A small segmentation model, trained from scratch.
Model: 64-pixel images, arch unet.
Training: batches of 256, held-out accuracy 99%.
Data: trained on rosettes with rotational symmetry, 195000 training examples.
Rows from block 5, named by matrix and row number. Rows with one number belong to one channel. Each number is 128 + 32 x the weight over the matrix's rms, rounded and kept within 0 to 255. All counts start at 0.
# convs0: first 3x3 conv (model.enc.1.2.convs.0.weight, 96x96x3x3), inputs 72-79, a 3x3 kernel for each
# convs1: second 3x3 conv (model.enc.1.2.convs.1.weight, 96x96x3x3, transposed), outputs 72-79, a 3x3 kernel for each
convs0.19 [159  92 175 129 133 146 133 126 153 151 117  61 190 132  88 201  71  78 166  96 123 136 123 172 138  90 160 102  94 177  89 150 116 119 100 101 111 121 178 156 134 175 162 132  83  90  72 172 129 128 162 140  93 143 139 130 144 109 133 121 117 101 182 165 108  91 122 111 117 119 143 134]
convs1.19 [ 84 141 132 186 111 109 110  81 108 141 149 144  64  95 124 106 117 113 101 133 146 119 199 102 147 162 133  94 137  91 112 166 156 102 156 152 110 132 134 167 176 131 113 133 146  79 141 113 154 154 109 109 158 184  95 148  90 179 150 205 148 110 111 104 133 106 134 191  91  69  97 122]
convs0.20 [135 142 161 102  58 209 110 103 155  91 106 156 152 152  79  64 133  82 121 104 120 180 133 135 156 101 151  79  67 127  76 128 146 148  86 121 155  97 158 127 127  93 158 125 157 117 135 166 146 152 117 129 140 102  96 145 158 174 100 138  87 152 127  74  85  88 149  72 152 131  80  93]
convs1.20 [131 136  60 121 131  50  52 112 163 174  93 202 101 141  90 111  99 145 195 158 148 145 145  71 109 168 158 146 149 110 129 182 178 176 186 164 134 136 120 107 154 175  97 107 145 103 100  94 117  95 153 158 130 150 149  92  89 175 143  98 128 106 156 123  93 163 113  63 136 129 131 107]
convs0.21 [ 96 127 118  70 146 158 185 112 152 132  90 124 155  44  97 133 132 136 135 114 126 116 210 103  89 158 146 143  82 142 114 131 134  47 123 152 120 143 171 126 126 119  97  79 110 153 148 114 136 184 153  99 153 140 105 141 160  54 127 208 115  51 187 126 152 107  70 121 139  60 131 146]
convs1.21 [116 155 102 137 139 120 132 114  94  75 171 162 112 146 165 126 107 101 123  76  68 128 137 104 148 191 111 127 113 137 173 135 149 138  91 156 133 172 147 143 173 154 174 135  89 150 121 153 115 124  97 101 100 107 126 114 112 187 155 102 133 133 116 157 148 136 167 129  89 126 131 156]
convs0.22 [139 110 102 147 158  88 122 127 162 106 113 152 170 129 108  96 137 130 149 134 160 149 130 160 145 172 126 146 141 115 168 145 156  97 116  96 125 137 146 159 114 129 141 166 135 164 175 134 124 112 124  97  69 144 143  82 118 143  81  91 106 103 141 185  97 124 193 106 134 152 133 107]
convs1.22 [ 76 137 142 126 143 142 121 116 118 121 183 126 149 146 121 118 145 113 140  71 144 189 158 116  92 180 104 161 146 148 115 134 131  94 134  81 164 159 176 126 160 137 126 117 133 126 156 156 124 160 102 170 152 137  84 109  69 171 131  94 107 155 139 132 142 100 108  91 175 160  83  94]
convs0.23 [ 84 162 195 118 141 164 158 101 102 168 146 104 140 128  67 166 114 145  89 116 146 156 195 156  91 193 195 102 148 111  76 130 113 128 121  65 128 158 128 134 100 115 140 115 153 111 102 152 107  87 150 135 148 144 122 135 121  98 122 134 110  85 130 109 126 141 131 124 143 113 192 101]
convs1.23 [123 101 108 151 115  96 150  37 146 130 186 170 154  97 167 102 112  95 135  66 102 131 147  87  95 140 125 131 151 109 139 113 136 178 101 116  53  82  68 125  89  96 102 149 210 163 146 107 106 118 159 107 110 138 112 139 153  89 102 114 106 114 137 146  91  94 121 169 162 140 127  90]
convs0.24 [150  97  83 142  96 115 150 150 127 141 101 162  33 100 106 132 107 143 130 128 143 176  70 146  93 141 109 132 136 150 172 146 115 132 124 171  90  77 158 141  87 128 148  91 114 121  65 186  65 141 164  96 150 185 103 180 134 137 110  98 110 135 175 153 151 135 129 148 128 127 100 155]
convs1.24 [175 141  97  99 224 111 155 103  86 154  90  89 162 153  91 127 133 166  92 176 137 118 160 110 104 142 208 140 125 109 146 150  91 165 148 100  96 129 143 125 115 128 152 127 110  76 138 150 111 133 129 150 149 163  87 145 171 148 194 149 133  88 120 152 115 111 156 122 136 108 136 129]
convs0.25 [119 120 130 134 111 101 167 135 121 101 115  96 127 141 168  76 111 172 100 137 172 199 176 161 145 197 113 136 157 115 147 112 112 123 110 123  98 124 108 126 101 148 156 111 137 103 120 147 158 142 124 138 156 120 150  93 126 154  98  73  79 121  91 158 144  66 128  76 147  67 122 109]
convs1.25 [128 172  81 116 128 134 141  76 112 142 161 116  89 153  85 107 114 112 165 110 106 120 129 112 123  73 112 203 171  40 125 143  84  92 108 146 156 132  72 112  89  83 130  57 135 147 148  73  88 114  86 151 165  99 157  91 112  59  78  86 116 124 126 122 136 101  87 126 143 116  40 129]
convs0.26 [ 97 111  90 124  64  97  67 153  63 144 150 197 161 184 158 116 114 115 163  90 127  82 152 104 159 111 134 104 177 113 113 115 134 151 173 168 148 169 114 126  99 138 136 155  91 105 151 168 123  70 144 140 117 126 125 176 183 139  67 103 126 101 120 108 106 157  76 203 127 112 179 147]
convs1.26 [ 93  89 188 123 114 141 174 102 128 171 198 127 130 101 136  58  21 150 131  86  89 128  98 157 107  68  95 113  90  90  61 123 165 115 134 158 139 185 181 156 141 127 106 115  74 110 134 117 133 150 106 173 104 116 150 128 145 101  85 124 134  99  85 135 131 101 150 132 114 145  82 105]
convs0.27 [126 152 140 113 108 148 158 144 131  92 113 151  91 162 106 121 115 118  71 157 148 172 136 122 132 115 101 160 173  87 106 190 152  62 106 120  80 131 131 149 159 166 109 157 109 151 119 116  83 140  96 110 118 122  66 111  94  90  96 140 115  87 178 135  97  82 160 151 124 177 161 130]
convs1.27 [122 141 154 126 151 149  90 127  95 100 155 181 155  94 139 116 121 137 108 150 145 199 123 176 123  90 200 104 107 104 141 134 111 149 184 102 111  99 155 123  74 120 210 163 159  79 139 162 121  90 117 117 114 169  94 135 107  62 117 128 106 145  58 125 150 121  91 113 103 173 117 133]
convs0.28 [107 134 141  94 168 196 107  93  97 117  79 153 116  87 160 137 153 158 107 119  81 165 109 135 111 113 120 122  83 110  97 147 140  74 168 101  93 120 123 181 156 158 130  64 105 167 138  86  91  84 138 129 125 124 168 111 145 103 103 162  77  95 123 113 140 165 159 219  81  79 139 101]
convs1.28 [140 176 163  88 110 137  52 116 118  73 119 150 144  61 145 110 134 154 111 189 102 125 141 140  95 169 144 103 140 220  74 137 113 142 102 177 108  87 139  71 100 103 163 151 119 183 162 155 170 157 112 141 100 140 108 110 145 122 158 140  84 170 104 193 188 114 153 154 162 167 123 122]
convs0.29 [106  83 125 164 172 143 133 127 130 109 134 113 126 173  86  82 133 165 129 182  96 127 126  51 149  84 106  91 125  96  65 108 122  95 140 107 134  92 129  83 110 137 104 146 178 128  84 146 176 114 111 102 157  55 131 110  62 155 127 122 163 125 115  75 117 104  75 114 143 113 120 140]
convs1.29 [107 136 201  81 125 100 104 124 100 127 163 128 136 104 124 146 125 162 146 104  80 177 126 155 150  65  71  60 113 172 100 130 167 138 111 113 151 113  66 104  99 108 107 149 106 157 132 108 125 123 149 123 152 128 141 141 117 163 149 125 105  79 188 156 134 144 119 109 146 156 135 180]
convs0.30 [146 111  39 123  84 123 168 159 163  73 100  64 199 187 154 108 136 122 139 138 133 151 170 174 121 112 132 102  58  89 114 130 188 121  63 160 160 182 115  65 140 104  96 133 173 126 194 113 120 179  98  82 132 120 166 160 130 169  72 137 103 149 106 126  94  17 140 105 115  69  69 104]
convs1.30 [143  62 149 164 163 156 148 101 119 147  76  72 175 118  99 164 120 200 134 127 137 141 150 126 126  95  82 100 134 150  25  84  99 149 116 102 184 173 150 169 181 157 138 103  87 170 152 169 133 167 191 134 111 141 117 104 141 154  97 123 124 149 101 115 179  98 116 132  77 140 156 158]
convs0.31 [133  85 112 176 103 129 130 100 164  78 122 117 166  77 180 192  98 131 155  95 136  93 157  93 152 118 166 100 153 138  75 110 183  97 101 117 202 142 113 155 174 165 118 141 118 146 135  99 155 108 115  98  90  95 151 108 139 109 180 149  92 105 133 125 146 131 106 159 138  80 117 115]
convs1.31 [124 144 124 108 129  84 170 115 125 128  97 121 105 127 127  81  96 199  90 150 166 149 118 141 124 146  91 163 105 105 150 114  85 116 105  80 124 134 132 155 143 158 154 151  73 165 146 154 168 155 145 138 137 117 121 168 159  79 136 111 165 110 104 122 139 155 141 131  87 104 118 132]
convs0.32 [120  94 150 101 109 140  96 165 149 153 177 105 150 155  94 154  87  93 158 177  89 150  60  53  84 112 144 130  79 163 192 101 101 155 128  90 129 129 129 111 163 153 173 107 146 113 129 166 169 130 124 145 101 147 127 102 130 140 128 173 137 184 134 144 124 135 193 142 180  75 100 124]
convs1.32 [137  78 157 124  80 130 182 141 128 110  89  93 181  78 137 194  97 156 115 204 184 142  58 146 200 123 116 118  97 101 112  67  79 123 114 104 120 155 145 135 136 116  81 173 100 154  97 108 138 138 117 157 165 207 103  72  62 137 178 113 125 136 108 206 116 183 111 130 108 119 140 105]
convs0.33 [125 129 164 107 101 117 139 166 120  80 191 167 126 144 120 123  80 111 168 123 122 127 103 180  93 135 101 122 126 156 162 174  73 151 150 119 140 136 212  66 113 174 114 104 127 188 133  76 122  84 120  90 165 142  95 107 146  89 207 150 197 207  74 117 119 152 149 105 158 155 218 116]
convs1.33 [159 191 118  94  41 175  99 149 117 107 184  69 148 174 172  60 117 117  95  78 102 155 161 104 111 109 129  84 108 109  99 119 159 149 109 209  76 139 150 120 112 168  57 158 114 124 122 104 155 198 161 166 121 132 113 101 176 107 181 102 170 105 143 107 157 148 156 133 162 155 129 158]
convs0.34 [209 121 134 143 154 177 139 125  97 128 129 101 139 127 122 142 223 129 199 125 136 108  85 183 110  99 119 110  94 101  84 143 109 130 113 133 138 132 135  95 113  66  78  96 144 131 147 150 136 147 151 149 128 129 143  67 158 111 130 130 108 143 155 135 105  95 142 154 138  68 148 147]
convs1.34 [187 153 116 146 110 138 162 162  58 136  84 106 119 134 122 153 133 159 120 198 156  91 123 123 126 130 206 157  63 105 106  70 156 144 154  90 131 185 161 155 150  94 136 159 161 116  81 113 109 134 143  40 144 138  98 147 109  69 155 130 126 149 129 122 129 123 120 138 128 102 170 125]
convs0.35 [107 144 168 207 180  66  83 161 148 156 163 111 121  93 108 132 121 112  69  94 154  94 110  29  88 145 178 160 150 142 158 131 117 128  98  94 141 169  87 103 120 129 130 166 141 103 119 120 173 123 143 141 180  87 194 162 157 139  77 139 117 149 164 159 148 182 178 134  64 108 185 132]
convs1.35 [146 117 206 172 153  90  91 159 120  61 136 134  92 142  96 123 114  87 161 174 150 181 163 171 125 161 178 158 106  67 130  92 106 100 100 100 122  48  91 201 161  86 142 109  91 168 177 137 140 144 202 148  83 119 134 145  91 135  43  71 190 111 147 160 132  81 147 142 121 132  89  82]
convs0.36 [117 132 124 140 111 175 155 131 110  94 123  60 129 145 129 106 181 132  85 175  84 121 181  98  71  45 139 120 153 149 192  48 140 171 110  79 173 155 103 145 159 154 134 134 120 115 150  80 112 122  85  65  93 173  99 176 163 139 176 174 139 135 186  94 173 118 120 157 137 119 131 178]
convs1.36 [157  93 114 153 187  83 129  87 106 171 168 170 130 139 159 164  85 153 148 148 101 168 103  92 139 103 128 130 106 122 128 142 180  98 133 177 194 113 134 114 152 121 169 115  46 145 142 123 122 116 105 161 155 121 123 144 123  96 146  50 136  93 142 138 107 110 127 103 124 120 123 126]
convs0.37 [126 141  82  75 120 124 114 100 110 169 119 114  95 126 111 133  83 141 150 117 117  85 137 152  79 101 120 136 151  77 139 159 162  85 120 117 120 147 103 139 145 136 100 149 151 132 120 172 131  49  91 168 128 123  92 154 128 112 106  85  85 122 113 139 120 154 150 113 107  99  86  97]
convs1.37 [161  68 105 119 127 101 140  65  42 115 140 136 156 170 111 153 131 102 112 107 183 164 123 103 150 177  94 153 130 128 106  96  94 111 108 146  66 128 112 101  98 126 139  88 151 139 155 131 135 149 106 138  71 133 138 161 139 110 149  75 111 149  85  91 118 169 140 181 179 105 156 137]
convs0.38 [131 101  91 137 150 129  97 163  78 117 132 120 136 143 108 105 107 145 154  96  87  83  98 115 126 122 129 138 140 154 130  94 144 104 167 133 156 146 148  85 110 132  82 149 124 152 111 118  98 143 137 143  90  90 190  96 126 138 154 114 126  83  95 142 154 170 163 123 163 136 154 138]
convs1.38 [168 182 185 115 145 115  87 177 171 100 110 128 162 104 182 115 119 160 122 136 113 192 114 149 133 159 121  68 152 132  95 149 132  56 102 116 130 135 117 127 107 131 157 133  89  80 148 140 116  74 115 136  84 138  85 148 164 154 120 126 192 159 125 134 176 118 192 151 146 169 119  85]
convs0.39 [137 166 152  98  95 122  93  92  94 121  84 137 131 123 134 148  80 118 132 151 104 143 127 105 159 166 126 122 144 126 110  80 160 176 114 142 121  47 115 123 147 124 140  80 135  55  97 114 107 142 171 195 171 188 214 142 173 186 125 143 179 172 173 113 143 119 142 124 106 117 105 100]
convs1.39 [163 167  99 101 139 128 106 142 147 145 134  98  76  85 118 151 122 129 140 122 129 115 139 109 123 128  72 113 188 137 161 237 150  99 134 137 150 157 126 120 164 159 110 163 126 164 128 123 128  90 103 132 113 166 134 165 140 170 169 130  99 152 139 161 111 122 117 131 173 154 142 128]
convs0.40 [155 100 157  97 122  91 127  99  82 175 163 134 131 102 113  66 101 161 138 133 126 164 186 142 154 167 141 162 170 163  90  99 150  96 133 119 147  98 230  52 123 163 143  96 141 154 195  73 134 121 170 118 116  89 165 136 104 156 120 135 166 165 104 151 151  94 163 111 113 112 135 170]
convs1.40 [121 132  62  90 155  92  64 113 138  75 138 180  96 166 127 101 130  74 105 147 122 135  90 124  88 144 185  61  98 136 145 191 161 107 219 149 108  92  84 149 160 124 155 180 127 125  78  79 105  81  75 107 147 129 117 123 108  98 106 107 131  71  79 129 135  98 102 105  94 149 116 143]
convs0.41 [181 157 150 148 187 160 170 133 165 113 138  85 154 111  92 114 148 179 180 186 117 119 192 180  92 166 112  98  90  93 119 173 167 132 171  66 120 136 127 155 163 120  83 121 127 184 144 143 136 139 163 102 121 126 112 135 114 111  73 131 137 130 138 184 134  86 137 127 120 106  85  93]
convs1.41 [113 111 101 118 143 118 154 152 148 146 130 142 155 126 129 118  95 156  81  70 121 107 129 181 144 113 150 131 107 116 128 174 125 136 137 141 146 122 144 162 116 185 133 233 168 127 128 146 121 109  96 128  74 100 178 139 137 102 130 108 138 171 115 188  88 114 141 168  84 109 108 114]
convs0.42 [130 195  81  89  89 159 133  96 148 148 146 120  90 112 127  89 114 148 141 141 131 132 160 151 134 208  74 180 181 114 147  93 140 137 154 112  71  96 121 116 137 112 106 137 131 126 125 171 152 129 124 101 153 138 194 121 196  99  90 133 110  57 141 138 144  88 139 101 158 131 138  91]
convs1.42 [138 114 161 190 141  96 137 101 128 152 172 177 157 170 185 165 169 171 110 147  67 103 156  81  93 142 128 135 156 135 143 106 125 102 138 120 137 130 168 118 150 165 103 155 174 111 128 126  85 107 160  96 128  90 104 169  94 173 139 150  97 114 130 124  95 100 145 170 154 103 159 151]
convs0.43 [170 194  54 136 150 114 119  99 122 131 157 143 147  99  70 127 126 140 172 123 159 184 133 130 102  61 105 126 149 185 117 153 102  98 108 113 118 116 148 101  69 173 133 173 119 175 153  96 115 164 112  93  81 199 125 112 131 180 159 123 143 173  87 156 171 141 133 116  97  95 104 144]
convs1.43 [142  79 181 144  75 104 136 119 138 131 161 137 144  99  96  80 109 132 146 113  90 140 126 145 113  89 101 159 108 118 135 120 141 102 130 140 150 128 143  99 167 136 127 127 148  89 155  69 134 137 108 196 122 181 101 102 185 162 110 126 165 102 148 177 121  94 130 111  86  92 132 172]
convs0.44 [ 78 142 176 105 144 168 127 142 120 153 141 112 108  97  93 107 130 185 114 151 117 151  87  91  85 105 143 104 110 107 128 153 152 114 145 125  95 131 117 154 183 168  71  87 134 154 109 140  93 115 123  88 104  84  93 123 127  96 155 155 130  79 114  69 112 154 131  91 129 129 119 137]
convs1.44 [145 135 114 170 156 106 122 124 127  81 161 108 112 171 124 135 192  35 148 157 145 118 139 137 149 123 139 122 142 173 124 118 148  71 129 179 114 142 199  86  70 148 133  23 153 134 157 116 157 141 147 104 145 100 178 141 121 103 170 111 114  87 112 118 103 135 126 153 134 106  77 182]
convs0.45 [112  38 134 181  89  41 105 140  81 123  71 103 117 151 117 101 138 170 112 146 164 141 133 118 128  82 150 183 166 160 127 128 147 126  90  77 146 204 102 151 156 108 116 138 134  75 119  97 118 119 163 138 145 129 152 150 126  98 115  89 117 124 116 178 170 130 169  90 164  91 114 158]
convs1.45 [176 181 145 176  93 169  55 160 143 158 123 136 119 168 114 159 111 177 125 111   1  84 158 116 200  92 157  86  86 187 143 155 197 109 139 119 130  85 137  94 102  52 142 133 141 116 134  87 107 112 139 161 156 107 191 126 114 125  81 109 169 138  95 125  99 106 170 125 178 159 116 164]
convs0.46 [176  86  77  75 104 174 105 191 159 127 138 128 111 189 131 104 141 121  64 166 133 143 150 166  58  45 184  54 129 134 102 108 147 110 126 155  97 150 128  97 175 125 109 167 129 125 126 126 158 128 175 172 119 110 158 110 145 126 144 102 137 116  89 129  84 149  86 118 120 144 163 164]
convs1.46 [119 154 150 120 146 167 156 148 106  54 150 162 108  92  84 110 141 150 111 138  95 112 122 101 155 100 139 103 112 112 121  81 161  87 120 173 110 120 126 145  54 164 159 107 133  89 163 110 134 118 127 108  98 104 109 151  88 121 162  79 178 132 157 127 132 152 157 163 139 204 179 184]
convs0.47 [114 152 217 132  82 174 134  82  69  78  98  75 125 145 133 137 123 146  96 156 135 119 107 158  95 123 151 118 147 161 104  57 151 159 106  79 122  91  40 117  92  97 144 109 102 136 187 175 116 152 188 108 104 134  76 125 117 104  99  76  78  79  88 159  85 207 130 192 148 144 117  95]
convs1.47 [153 118 150  92 114 111 166  66 153 165 154  99 186  73 198 115 133 152 106 114 179 106 142 113  94 110 149 168 158 152 132 123 158 177 108 192 134 114 168 152 135 168 153  92 127 106 149 126 108  89 148  90  96 177 141 141  96  98 125 167 128 146  98  97 154 106 144 156 182 116 159 100]
convs0.48 [134 151  94 118 102 110 163 100 121  98 199 142 150 119 103 120 110 120 138  97 150 153 173 188  84 158  93 113  93 171 158 142  83 152 175 109 117 121 106 154 166 117 116 142  98  87 102 132 130 179 120 139 199 105  90 109 100  71 103 170 159 175 132 153 149 105 113  73 149  84 156 121]
convs1.48 [108  83  61 100 104 110 182  88  95 205 190 168 154 150 186 106 172 102  88 112 105 136 159  87  94  96 141 167 144  87 102 171 105 100 104 160  90 127 106 170 116  95  99 119 116 129 120 127 102  66 101  94  81  89 130 155 142 140  93  88 160 154 186  80  63 116 152 103 148 123 116 139]
convs0.49 [135 118 113  85  94 150 159 138 163 104 127 148 149 145  98 106 154 127 135 139 123 142 150 135 127 121 117 134  72 137  63 123 192  58  96 107 141 174 118 114 176 159 110 117 129 103 129 186 121 158 139 135 113 119 100  77 118 153  74 133 130 101  92 169 179 129  80 112  47 105 138 135]
convs1.49 [142 139 171 151 140 136  99 168 171 135 121  93 136 195 137 126 157 153 168 136 125 199 162 103 223 130 149 114  97 102 109 147  86 125 139  73 137 197 159 122 145 169  91  96 109 152 178 102 157 116 140 148 100  96 118 112 120 145 179 185 123 153 103 127  79 126  74 105 146 173  93 127]
convs0.50 [128 130 137 104 185 119 151 124 143 148 121 230  80 109 181 136 128 193 116 151  73 155 128 123 175 156  84 146  38 134 102  45 198 107 171 156 137 133 178 130 132 122 160 136  68 138 162 103 116 143 110 117 100  33 131 112 113  97 126  89  91  85 148 127 131  72 127 115 126  78 166 118]
convs1.50 [109 111 134 140 101  91 166 135 159  82 131 128  62 138 159  81 106 111 212 125 216 191 160 154 161 179 103 107 194 128 125 107 142  89 189 119 126 110 173  94 143  46  97 100 107 119  84  72 180 142 116 101 153 115 111 212 199 206 175 148  76 159 133 121 167 115 171 149 122  72 153  89]
convs0.51 [123 130  87 141 137 115 161 111 106 131 170 183  87  97 139  94 188 152 174 144 170  82 150 108 116 137  65  28  76 144  79  95 118 161 160 145  84 127 102  73 123 104  61 164 194 148 159 117 149 114 123 154 140  64 141  94 118 114 149 132 106 113  62 137 124  87 103 131 113 152  97 169]
convs1.51 [116  82 120  86 123 127 164 114 106 137 106 138 151  87 166 122 118 148 131  83 112 171  68 156 131 120 103 129  85 153  88 116 182 120 153 149 133 137 160 109  99 142 172 126 235 150 126 161 151  92 136  98 117 103 172 126 146 103  64 148 122 142  97 100 123 117 147 170 114 131  96 167]
convs0.52 [113 190 174 138 120 135 153 133 109 123 151 147 125 117 156 107 131 140 120 128 140 115 123 126 167 140 129 138  99 113 150 132 107 123 117 172 155 202 149 162 165 162 113  70 126 174 112 100 134 151 132 156 152 122 138 166 118 155 133 114  97 112 107  94 144 144 146 111  81 189 102  62]
convs1.52 [126 144 158 140 165 116 115 118 138 107 160  83 146 125 149 107 141 168 124 139 154  94 150 104 106 133 114 109 139  69 158 152 102 150 185 105 146 117 104  98  98 104  79 123  82 109 100 106 111 141  84 191 166  76 124  91 110 113 153 104 151 139 119 199  93 165 161 151 131 123 147 196]
convs0.53 [ 95 131 113 123 171  76 187 107 117 128 145 179 177 117  69 106 123 172 195  84 117 150 117 146 131 105  91 182 169 128 124 121 123  82 129 114  88 117 145 141 106  87 104 118  97  86 164 151 142 119 145 178 117  77 174 189 108 124 142 164 118  80  99 130 155 126 148 128 144 139  46  92]
convs1.53 [ 85 100 163 129  50 132  72  99 144 165 117 184 154 114 148 174  95  52 174 116 119 136  58 120 155  63 133 123 122  83  72 114 102  91 117 134 110 116 106  78  96 123 149 128 105  93 125 139 166 115 127 158 154 145 163 154 155  93  96 152 189 115 145 144 185 120 166 146  83 151 174 196]
convs0.54 [ 92 176 140 105 153 117 124 129 141  99 142 108 167 134 121 113 171 139  61 163 118  83 123 104 125 108 137 145 162  91 152  99 114 147 131 134 129 135 101 188 111 112 156  93 184 133 118 116 135 123 131 134  79 105 122 157 113 157 122 117 168 136 110  97 112 137 156 203 139 123 147  94]
convs1.54 [155 137 162 117  63 143  87 158 170  91  90 105 106 110 218 109 157 135 126 141 172 157 127  96 145 164 131 112 155 157 111 119  75 111 119 120  34  96 145 137 140 158 116 134 128 144 176 127 113 128 150  90  61 104 145 106 132  95 153  91 125 145 120 168 167 176 133 202 152  57 113 131]
convs0.55 [104 129  57 137 165 106 147 124  71  63 115 134 146 107 135 109 145 123 125  65 154 189 157  85 140 150  92  99 116  84 151 149 138 134 143 175 168 124  80 183  82 150 165 145 162 138 107 139 165 128  62 161 177 160  72 147 112 128 206  94 138 102 198  94 123 150 142 114 141 204 180 212]
convs1.55 [112 165 151 102  84 117 126 108 145 163 115  96 130 135 165  97 106 161 143 118 123 131 120 145  91 128 150 105  93 142 162 130 133 142 163  94 168 129  93 168 135 132 165 158 185 178 108 110 197 231 119 170 196  79 101 131 112 162 107 129 116  79 149 128 126  84 137 115 117  91 115 100]
convs0.56 [116 129 119 151 176 140 104  86  72  79  92  78 109  99 146 146 154 101 107 107 109  97  61 131 125 123 120  96 167 200 189  95  90 154 129 111 174 114 119  87  74 118  84 231 148 108 126 154  82 136  80 146 130 187 132  92 116 167 129 140 124 165 187 118 127 112 175  59 118 128 140 168]
convs1.56 [151 155  53 102 134 189 109 139 137  85 102 132 109  90 117 176 148 138 133  97 122 156 194  39 125 109 107  97 174 143  94 147 145 129 154 188 102 128 134 127 100 143 143 102 116 151 168  75 126 168 168 102 166 111 114 125 124 115 140 115 122 171 134  93 137 140 124  84 177 142 181 124]
convs0.57 [138 152 109 119 161 112 142 140 144 167  97 193  46  56 105 137 201 119  92 192 127  82  87 130 128  91 108 143 105 151 139 164 111 166  88 123 170 197  89  86 151 190 124 130 129 169 176 123  87 167 213  92  76 123 133 116 173 152 143 130  82 126 138 123 120 146 113  84 121  72 150 103]
convs1.57 [114 170 112 119 103  88 119 118 140 125 131 111 172 175 136 137 128  81 119 106 151 118 134 124 167  83 135  91 101 143 133 145  78  97 107  79 120  83  78  79  41 133 105 146 101  85  86 130 118  96 181 123 118 102 147 122 132 151 107 163 106 131 134 126 126 119  73  93 105  98  94 117]
convs0.58 [ 93 154 118 117 115 140 105 122 158  90 131 128 198 105  45 125 135 110  95 143 152 113  92 167 165 141 174 113 137 115 112 155 159  71  95 164 121  72  48 170  93  90  89 112 113 160 110  90 131 105  44 157  94 128 147 134 128 144 110 105 113  89  88  75 155 143  83 123 188  97  97  37]
convs1.58 [ 90 131 100  80 110 106 161 110 134 135 146 153 139 169 165 104 158 177 147 124 130 115 177 132 124 122 126 103 140 174  76  92 113 138 157 105 111 106 115  59 121 137 105 123  85 165 150 166 155  87  87 127 145 131 123 137 145 128 155 135 107 100 132 141 145  88 145 174 138 109  84 103]
convs0.59 [149 151 121 170 127 124 149  91  96 144 113 149 140 111 147 127 146  73 128 169 123 122 173 166 144 138 118 109 100  99  91  77  77  86  84  89 129 125  97 190 149  83  98  89 132 123 152 127 124 143 138  95 132 157 143 131 153 102  86 110 140 106 140 126 172 109 141 101 134  83  99 115]
convs1.59 [185 100  69 153 112 164 106 178 121 147 102 107 210 136 143 139 137 145 140 139  55 123 108 154 121 154 120 145 162 151  99  51 146 116 115  55 142 151  93 190 139 102 183 104 115 138 112 134 110  97 184 136 171 124 140 156 160 146  82 132 102 124 195 139 137 130 114  99 104  88 110 124]
convs0.60 [125 122 164 113 104  92 111 112  96 124 137  92 145 135 142 169 125 151 108 145 133  47 133 135  83 124 181 107 147 141  59 163 195  49 151 195 119 118 140  90 123 162 107 145 100 117 153 161 132 103 140 128  87 158 123  86 122 102  64  87  92 122 133 151 162  55 171  99 140 107  83 154]
convs1.60 [160 134 141 192 124 148 134 145 188 148 172  79 136 189 128 146 137 134  90  96 125 135 126 148 154 123 175 130 127 198 122 151 155 129 152 126 106 105 143 121 166  80  92 140 132 143 152  96  90 126  57 113 106  94 119 101  87  97 178 143  62 105 122 127 120 114 174 118 169 178 193 190]
convs0.61 [188 135 118 133 185 124 109  72 170 152  74 105 138 106 114  89 111  68 165  81 143 115  87 151 130 137 133 126 110  71 149 159  80 103 145 165 159 110 106 121 146  97 131 123 133 106 106 103 164 118 147 119 140 110 122 135 115 163 149  82 122 160 124 177 111  85 123  99 122 100 127 107]
convs1.61 [130  95 143 129 107 114 178 153  85 203 129 137 114 185 118 105 139 122 151 158 167 202 121 209 208  48 182 132 138 148  93 141 124 136 197 138 121 147 119 159 145 105 164 101  75 130  99 148 114 161  99  95 126 156 135 107 181 202 141 124 109 144 108 124  91 120 167 180 128 140 207 179]
convs0.62 [ 90 160 175 117 158 166 145 102 158 107 166 158 125 178 152 159 104 170 118 112 197  68  98 129  66 123  97  94 118 131 106 142 108  91  71  92 128 119 123 116 166 147 126 133  84 126 137 107  92 198 151 133 109 170 179 108 127 106 121 109 134 136 116 168 146 159  93  59 138 110 155 112]
convs1.62 [108 157  81 121 173 147 131  71 126 112 145 149 106 114 118  77 180 105 149 107 127 170 109 130  88 115  86 127 134 166 154 177 153 144 177 176 139  98 156 120 119 109 153 146 163 135 179 207 116 155 141  83 159 171  51 129  71 120  73  90 128  95 127 149 106 112 126 160  76  81 116 127]
convs0.63 [133 110 125 118 141 133 117  75 133 174 113 167 117 160  62  99 147 105 174 134 111 117 120 192 138 158  86 129 130 155 128 179  83 107 160 129 133 106  99 112 122 124  93 119 101 124 149  97 154 169 119  83  73 162 153  90 150 160 147 110  70 110 120 173 111 128 104 138 150 116 151 171]
convs1.63 [157 129  78 132 133  69  97 115 141 123  84 150  92  84 160 128 149 178 148 176 108 148 160 145 141 132 128 150 151 136 172 108 126 156 146  93 127 116 138 211 119  94 194 157 151 183 172 134 191 161 196 144 123 167  84 122 122 177 122  82 138 108  94 106  77 110 181 166 119 134 115  60]
convs0.64 [132 117 138 122 167 131 127 163 101 123 142 124 121  82 122  90 146 163 101 149 145 106 173 134  99 120 149 126  80 136 122 144 146 106 138 117  92 145  70 139 115 166 100 117 119  61  52 132 129 141  90 117 146  97 122  84 102 105 160  97 164 146 144 160 112 137 107  98 126 142 109 138]
convs1.64 [137 135  97 139 125 111 118 134 128 116 160  81 142 124 114  76 117 115 158 133 119 157 111 122 101  72 171  69 107 215  86 161 148 149 142 107  97  92 112  87 179 140 160 149 116 155 127 116  92 110 124 117  93 168 185 165 151 137 179 158 137 169 123 161 105 136 143 195 222 166 148 181]
convs0.65 [150 123 186 112  51 129  94  72  43  97 100  61 141 147 144  99 163 152  93 175 127 123 135 108 103 151 167  77 125 117  87 118 148 138 146  94  87 134 107  74 120 155 124 120 138 137  92 156 141 139 184  98 137 189  97 132 131 147 122 135 136 142 113 120 143 179 156  74  71 118 112 139]
convs1.65 [139 107  81 122 112 128 122 132 126 122 123 147 124  72 154 129 120 142 125 117 176 107 106 142 114 120 128 172 114 141  81 132 166 150 150 134  89 123 139 127 119 114 109 105  74 109 171 124 135 121 107 143 115 103 125 182 118 179 145 153 150 153 151 126  79  88 118 150  93 124  89 109]